python train.py --dataset="short pieces for a synthesised band: melody, chords, bass and drums" --train_examples=26041 --win_length=400 --magnitude_pruning=0.3 --batch_size=256
Rows from block 9 of a small spectrogram diffusion model, named by matrix and row number. Rows with one number belong to one channel. Each number is 128 + 32 x the weight over its row's rms, rounded and kept within 0 to 255. All counts start at 0. Numbers have three digits each.
After each channel's rows are labels from the 100 clips, of 14848 (inputs lightly noised), where the channel reaches its highest value: "strongest on" is what is common among them. Only what is clearly more common there than usual is listed. The data: short pieces for a synthesised band: melody, chords, bass and drums. In brackets: how many of the 100, against the usual share in percent.
# convs0: first 3x3 conv (model.mid.2.convs.0.weight, 96x96x3x3, standardized in use, each kernel summed), inputs 0-95
# convs1: second 3x3 conv (model.mid.2.convs.1.weight, 96x96x3x3, standardized in use, transposed, each kernel summed), outputs 0-95

convs0.31:108157126212185070123115096092130151139124107125093145143165104152144092115124176087120170084102162118068110167095124126140109071103110128107111111170173229088138094114122152094120106126087158203109139194092107133166138135138163132114148107092082118120092052131135101107108110109144129108
convs1.31:181080101099148129180084105125134127065120156159114121091100126041140078166091134134089112146107107120160133122132111129102148153116163148076086155132097163123147132121046149072197152142114112106168174129153099133066132126109131074148130129098163180103142150106091161093191075125116112171
strongest on: marimba-like (56 vs 10.6); vibraphone-like (45 vs 10.2); tempo: 140 to 150 bpm (25 vs 10)

convs0.72:165109078093216122124106133114146157073130147134130116136148153158186122107135128160095115160160130158063141132156077091096086162115117118122061141125128139135062118134107124210225137136167084097109105161094134121135154104120164138096136123119154084122088150083107114158125080127132200168
convs1.72:142195078159131116112189100104114100120151127137122106124120117164130116105132121155202151186133131129119119145159173137116154125078184151124099142098105176152160089103104136143152192104142119143186099104142086169112104135131126121130022187133236092137123135101145125087125087152131133173
strongest on: clarinet-like (55 vs 10.4); square lead (44 vs 10.7); key: F minor (36 vs 4.1); melody instrument: clarinet-like (33 vs 3.7)

convs0.76:110115157098118145099131137158057187218118076154113137109152157143146136103159146130141134113120161164086147153104209088093151098115157204067107093073130084129089091094125169070125116134176110116148115133106145153111202144169125119100139188129098139074134127112107161143097125125097150119
convs1.76:157122116084121168088134122122101133105093154120153174146133101100098093191074117135149177150056125086155123149109075133131185082125082126117172142120130125072147133135052148155135130124156109117160100112184124081170133107084113092123077131110163131167166071088093133133180081126133146045
strongest on: reverberation (67 vs 34.9); text has "room" (67 vs 34.9); text has "reverberant" (67 vs 34.9)

convs0.54:098132148084120142121102168079147135133133076175133084110175145158147129127114120058178152128148154069122074162142117105128097137133134144125081145095116203120097124068131141175166101097071136214143152094139099147148179123173176154089068147109147151141103122161112176109090123096141179094
convs1.54:166116134125125128158121143194121130173182125106095133140198140154102103138140105089101139106119034142175125145195113079116134131190154130137113086136131154089108163149169147159163147119123134165189203136118117078143106112159072180078140118141194134132070144117108110070124110114173138136
strongest on: vibraphone-like (44 vs 10.2)

convs0.56:119070114142183092106167114151165101128180134198152099145110131113162158126119113123085148102116077091084068153101139118164124143141149135097169112143112127160093148158149102120132111098135117166149095192137095120195117031139140141101121066153184045131128132135121128079163073140132092096
convs1.56:132171128116140132164110114135148160119055134124154068157103080122141183100136107129115176161237133107105064082099154173137146140138134142139141077111112111125122081115079199127068117132121150074119133046076123079117121150127131098132133144131118115148095112092192110138108099080104128162
strongest on: square lead (33 vs 10.7); tempo: 100 to 110 bpm (28 vs 9.8)

convs0.30:143157103144025117121128145144157110135131062127080113191208174164176142085140134125138103162130136180141176127103124143117161132138129080128109112109179157096154097148138171076128142131044155136160086110164107123140144077099154130133092113109099092147121218151096124162123121115093101127
convs1.30:107127151133143116130101126160088202135115157123143172164080144130121182170125107176075131081138155090115165172180168161158092131164134170111155138117097111121082133163126094144161125130106181088139167118110122148154150145129120137109191115126172088099128061039200129157155157176177123093
strongest on: key: A# major (34 vs 4.2)

convs0.8:104212095126137127116134197136122095136105184101132091183146143106144097081118150150103129132066070093124178179133132144045125110102147123088166121104127136150130110147158139131175129070085134096147098127121135181140167148103065132133181143094186133120156092108177140103131090097098183099
convs1.8:137117188156190125108087133102115096162087131084085150127113084130162162162127132078091145120176120101123143115174113072155058089157134151106144125135155138110159171136145078100122131136149124134182129109151081051142132123109119134126137099084130095089031155096111117121126158130164222087
strongest on: clarinet-like (59 vs 10.4); square lead (43 vs 10.7); key: E minor (31 vs 4)

convs0.67:126111122154036141085109180183163126106111115146136111100157086085136127112145173123111148087138162112127127150119132076147104183137085189127140099123138174114094144163102091143184114119226192155085180122114129128195132137099156184132149189136157165124140144114138144118097155091119176121
convs1.67:133114159113143152146156151139200124156098116122140162180108083100128119184126097121098089202091118157107163090147156128114146103115160118156135171155116107143109129078154202096132114116161090122122104162135117116079113132119087141172114044124164074127197151109085093095102086162166083058
strongest on: marimba-like (62 vs 10.6); vibraphone-like (36 vs 10.2)

convs0.51:150110149140170122138097112183131099092128133167121087151173125120144118160150150144148148096147101143107150115108109124123144104136124092167081162119179152145189115092122118189089121103172164100080100117115105074150104072104168082188068172109214114104057134167103180137097131194128099144
convs1.51:144132226115106178167122152142130092168168121145146157107066100097113111103094118143148120110104126113126093184185027176130183119092185139101077146148101146115123115162133149095092132129188157149165113154170150084124164131132166150136122096122112098116122114073079159143154131132143108065
strongest on: organ-like (28 vs 10.7)

convs0.34:133105105156238070107128136149130115157162156143122114207086151137133092134169110068142152139142129079124079158106117100120075118093139182132178189140138144124121113131105175145094111109137095135104128123137174120097148095194159065123122070130112134078115096096101089146188137146142161089
convs1.34:136129130127170126112119124100138111067082133064115091060106123074115195098122188145102167100140111092170147108130147133134083166206133096134087157134126164087140117144141037177115142180124096106110090165127079116230142128158140111089107155135097134124121101118131140131147085099132141152
strongest on: bell-like (31 vs 4)

convs0.47:155127111121151090181083115136176156146091140150101175085091149195145101077114155140127151106181069112153081141166144163098144058139118117122171136105142118104122076141097157153130159150042187141186137198057114108146101142153136129129139146116093141088148078104101157151139150109166114145
convs1.47:089166114134085170079118097095111124096172205097167120132134120144085126141094158110120154159111130155152157149082098093109145125072069139082103084077140139128134127040114110106116167128117171154209131151151131115115074095177149185136104104151115100126103129196104082146090146123121178110
strongest on: square lead (35 vs 10.7); vibraphone-like (29 vs 10.2); key: F# major (25 vs 4.2)

convs0.20:149155107149250122161148141094105120111177167141100157158078103138079148122150089119107117088155065140145122144112106110158096131079175106131201076178121127135127098111096059129149090118165146148104163137129157148159155181138106068112130114108132060136147126102128102147115142150088183105
convs1.20:088104035155159124148118164174131131119142114140112121127137157162177081115085183144118157180142151096116170196149153081094117158161093142114148117127144160112169091163109120187176143119156150111109170152152109102133125121199104125064191135106079085203089107106104133127163126145162144120
strongest on: vibraphone-like (55 vs 10.2); marimba-like (44 vs 10.6); melody instrument: vibraphone-like (37 vs 4)

convs0.85:188105105102255098111121129176105147163129148103144124136100127159149124118150075124067115141055132060154150076140104117122054130169110145092135135125140107104165108131122081108106136104146119112112098163140130130166122121165135129147112143165079102088104122128112074149133115141175049105
convs1.85:107108095096143068133107081201100077141136126094156107100157127114113127106130112185165167143166161085121195107146185121137162104094127133104121101137158091126101201065167144179134084109103110153143112202166108124113147116132133171127128158121108121151122144178083196192096142139075115125
strongest on: vibraphone-like (50 vs 10.2); marimba-like (38 vs 10.6)

convs0.59:175152118177154211138141111099141131180172116144139119154139171078137099153116111137122081134078114112130120129086137127172078098149119144147109135118127142123141145106123121088068115147052077124107094078162096062201133077162140100131214081119089102121135166119100122082120101154116077105
convs1.59:140130088118131091152138139113099192166140115101065157168139185126151130131119091086127161139112109142163113133170201116050129141163146166090162132049105098171107109031118160103127119075100164138155131174115134146128183143142102152087115114122090138130102110109140070108097179096093163124
strongest on: reverberation (65 vs 34.9); text has "room" (65 vs 34.9); text has "reverberant" (65 vs 34.9)

convs0.29:094156144186250103121120103119139105138107112103045118143056145194085114121100127102132108140143139141066130167164116186130123124148102161162125081151092165111095079138116132143138083122118117128178113142141056141182121082112149106139150176147126158106152100133165118131111160083151158125
convs1.29:130123168128141147149095136041131115086139184122076111107140111112131131146115124135122115095179134068123112118155125117039097151109119129107157132129134175128131109140173105173062165085129174131183117177132111112096040122142128123169174090128079167066074056134165106129102146133151146138
strongest on: marimba-like (57 vs 10.6); vibraphone-like (33 vs 10.2)

convs0.60:156143129121151156138045098145126110125162156184119096165154190135162142080110125109145134141147072222130147132130105215093154173135155170098127118084110135141059128174118144130131095096087113108098113141161197127197136190103125097088091172154100123115146154125096149131158145109124130123
convs1.60:099126164102119111110103111178145154118169151134076163117155177085093118107081103159151158101099073147181151094085181152138142174115126143110070151106141115115122118113128172137149100166118065111207110145137120060088090132132102123102154196111058147138131063170160125110146135119108113061
strongest on: bass line (99 vs 64.6); key: D minor (46 vs 4.3); key: D major (38 vs 4.4)

convs0.87:097132103119243111143169154141115155162095104141017097146155099160186115114091099101102140144166120110188122146191199099135106143136102120115118160123124144143101103121117111141104150108167148092126147103137181155124095147140148123103209150106160123129157137109148087173085142118117094171
convs1.87:099189062106141116121148178127088094120072129132106116123131092108128133070069145159208148088140160121139137191142128114121131127136104128145151202137148119089143060107143107169152155098145152053139069104081147127122143144105124196160117125103130097086115100083198142124133132151074147156
strongest on: bass line (100 vs 64.6); bowed string-like (75 vs 14.6)

convs0.21:137141131160198115128116147101150128158077121090149101113116118085168115131074147142099179133204192135127177202126132151103123057130097129126152153154131177160107166124102058082140125129127081169144162118147147148163090091165187109134165112101092142146148055090148145103139088147124094094
convs1.21:118116114103136099108119107112125122130146111169091155109139166132079070133060119170171127070154092117090129100110129071189123125107137109090127118124141073120164156128068081186085093120155092165127167114167070150148116117202075155124068142099100092140117096147084125155095120059105166149
strongest on: vibraphone-like (59 vs 10.2); marimba-like (35 vs 10.6)

convs0.36:098119139159201119055119110096085048119085126092150151169100112143083120141149175145100151147079121109166168088156176091164134139115089173105147099144132153179107100144137067161114152153131152105125109122112082146166182125149098144078070122100148150078129162164140159163134183186117141134
convs1.36:120075130188115089113116098093135112071058181129082141177134105148136136070160144105123104158081100133135133146183174149116141138131120154093149130122198104135142154136205126153128190153162104174121099123111100151102176098094208132149158184133115147155096130172143168185144140147114095158
strongest on: reverberation (94 vs 34.9); text has "room" (94 vs 34.9); text has "reverberant" (94 vs 34.9)

convs0.4:141180132086165149076142148156169122113179165101181074160058140141140145147123118085136057078154106089089099143123146131137069152144108200120131107126148142130144135115086126089153163107124182085054169097153159090156179153157153053125134105116117105148106079140126141141154168141135154104
convs1.4:151082065114125119170122118116115162124135119186123123139120128095148104140102163086075145125148085136118138118121176149089113106136087148145121130145088183149064107135151115174158071054107084135104145120125085111178096125186156131110114146136156061059124140128061066123055124094068126119
strongest on: ride cymbal (39 vs 11.9)

convs0.91:126162207167025097136133170136129177177100077114091116141138136100111176119147133121114150146098110094166087218127108119164114191106149146142105108144113106129108124121134208165135108067180129177122164117122122111119112106110082114113094154122151145148125109076104144117136189079150101147
convs1.91:091078109174106120113180110127152159142129073112140106105157167084089125100135148160116095130103099149124101072172087165122166142102112108088173158125164050151123050131214128141087181115076078111134084147150102129136164171141145078115148150114134138126152116065063124136156116088125138127
strongest on: marimba-like (30 vs 10.6); vibraphone-like (29 vs 10.2)

convs0.6:135105088136195102119129108180152114075138126133162131089074162116157187173114122146112152119166105178110138165124171207141136094105131123080106123098093198166165117094104111132154111111173095094097151158170201097109151121140158148120143129097133183094147131188090147122154103107107174064
convs1.6:117141099108144144093140102172141111179155134100132166095135110105137157123117129146107096139075091124069124125116064119090068075132196084114095159076122100158134040107093146142137182157114049167120060129110153126136196124134095116127124126142136158118136140138174131138136126068178061140
strongest on: clarinet-like (34 vs 10.4); square lead (34 vs 10.7)

convs0.2:174082149121144121166164086131165105156167152151071139195134143197106118112119080133121166094114129133183131075152128178105145114121079119182122145141184180128180104119082102124159105104165155135099118126161134141094145136221124086130093129118149117079116075128053153144149128095164088142
convs1.2:086130166142144145145138138096100141127073057141150159113116103122128162119107114150138095150142145097128150098135104102132162118121105099168104176185113121179125187121151170124106101191106139140137084196076121093106144144155088154115076065163099110214176130151073114151067112107203127108
strongest on: organ-like (52 vs 10.7); melody instrument: organ-like (33 vs 4.1); vibraphone-like (32 vs 10.2); key: F# major (26 vs 4.2)

convs0.9:084162165105183119167093175107134151119104136168154167089118141062126069128085108137164129160203142145148117173163121139119162093144152143128106116116122184140140121114116144047156156123143101145176123112158137086187103184154077091135114166088126120124075149178082122133178164082147076135
convs1.9:076111126077138163103167074136111122108183156141105110139153071094100141143119183111069092145152159165090144154156189145124114178122149162145137179161107132183121077116183145161110144153082120133148172111086111116132139094094109176158108098173169155141153116072187151086093164176163112148
strongest on: ride cymbal (53 vs 11.9)

convs0.66:189155177155216130077106116102129126151161108150138109141149125139156114108118082091090099111120112069136136083134129111112144115167147113112108137139086165147058109142125104180099118141173166202087091112132054141171181127145182084140164121143139073075140136110077085150142137161091109102
convs1.66:140086180110151110096149115053163127086116104127097057095128127162166067141118086121112110200205136123184114160067144128163131093117121131090149143096128134083108097088090129134156121120123157104142167136155106101191079110124209118071158153114084128174117104118107146130149115152083129114
strongest on: vibraphone-like (39 vs 10.2)

convs0.83:113107151131205107063119118162144137168167116129129093185160125092069106140121081108099125104103108100141122085172122108153088097108156173185107114110099148133178135111107100126185134141115231125103083104210145144163117069143183091116124129140154125079109151108156133159153134119085107151
convs1.83:169168138170131059149116123118100164189144189007120187058130111152104133119066104116163152125137140117163158120120119122097119089116140092160104112116125132132127167069107122131114146110129119191129142117203103088142083211133116096163115116112080124134129103105173142101110138122135119135
strongest on: vibraphone-like (70 vs 10.2); marimba-like (36 vs 10.6)

convs0.63:124110142138050167184126111223144111104127135128168086062120152114179107125090206109119125093183091129057104169122150221115118155111130119118139123131129139172108122121146129107146123095108130124204156139154143129155113125074091119144124120137188176118121192133128165103092152120146113126
convs1.63:212118116097124108088139106136109162215123055103198129151129107117136089125169063080138166107096189104149106107148070086130112181130134127154124161131161073071094197130163110090092152156138118121108146099101121128095080157114125116146162142109124099117094109100176107122124104103140095101
strongest on: clarinet-like (42 vs 10.4); square lead (36 vs 10.7)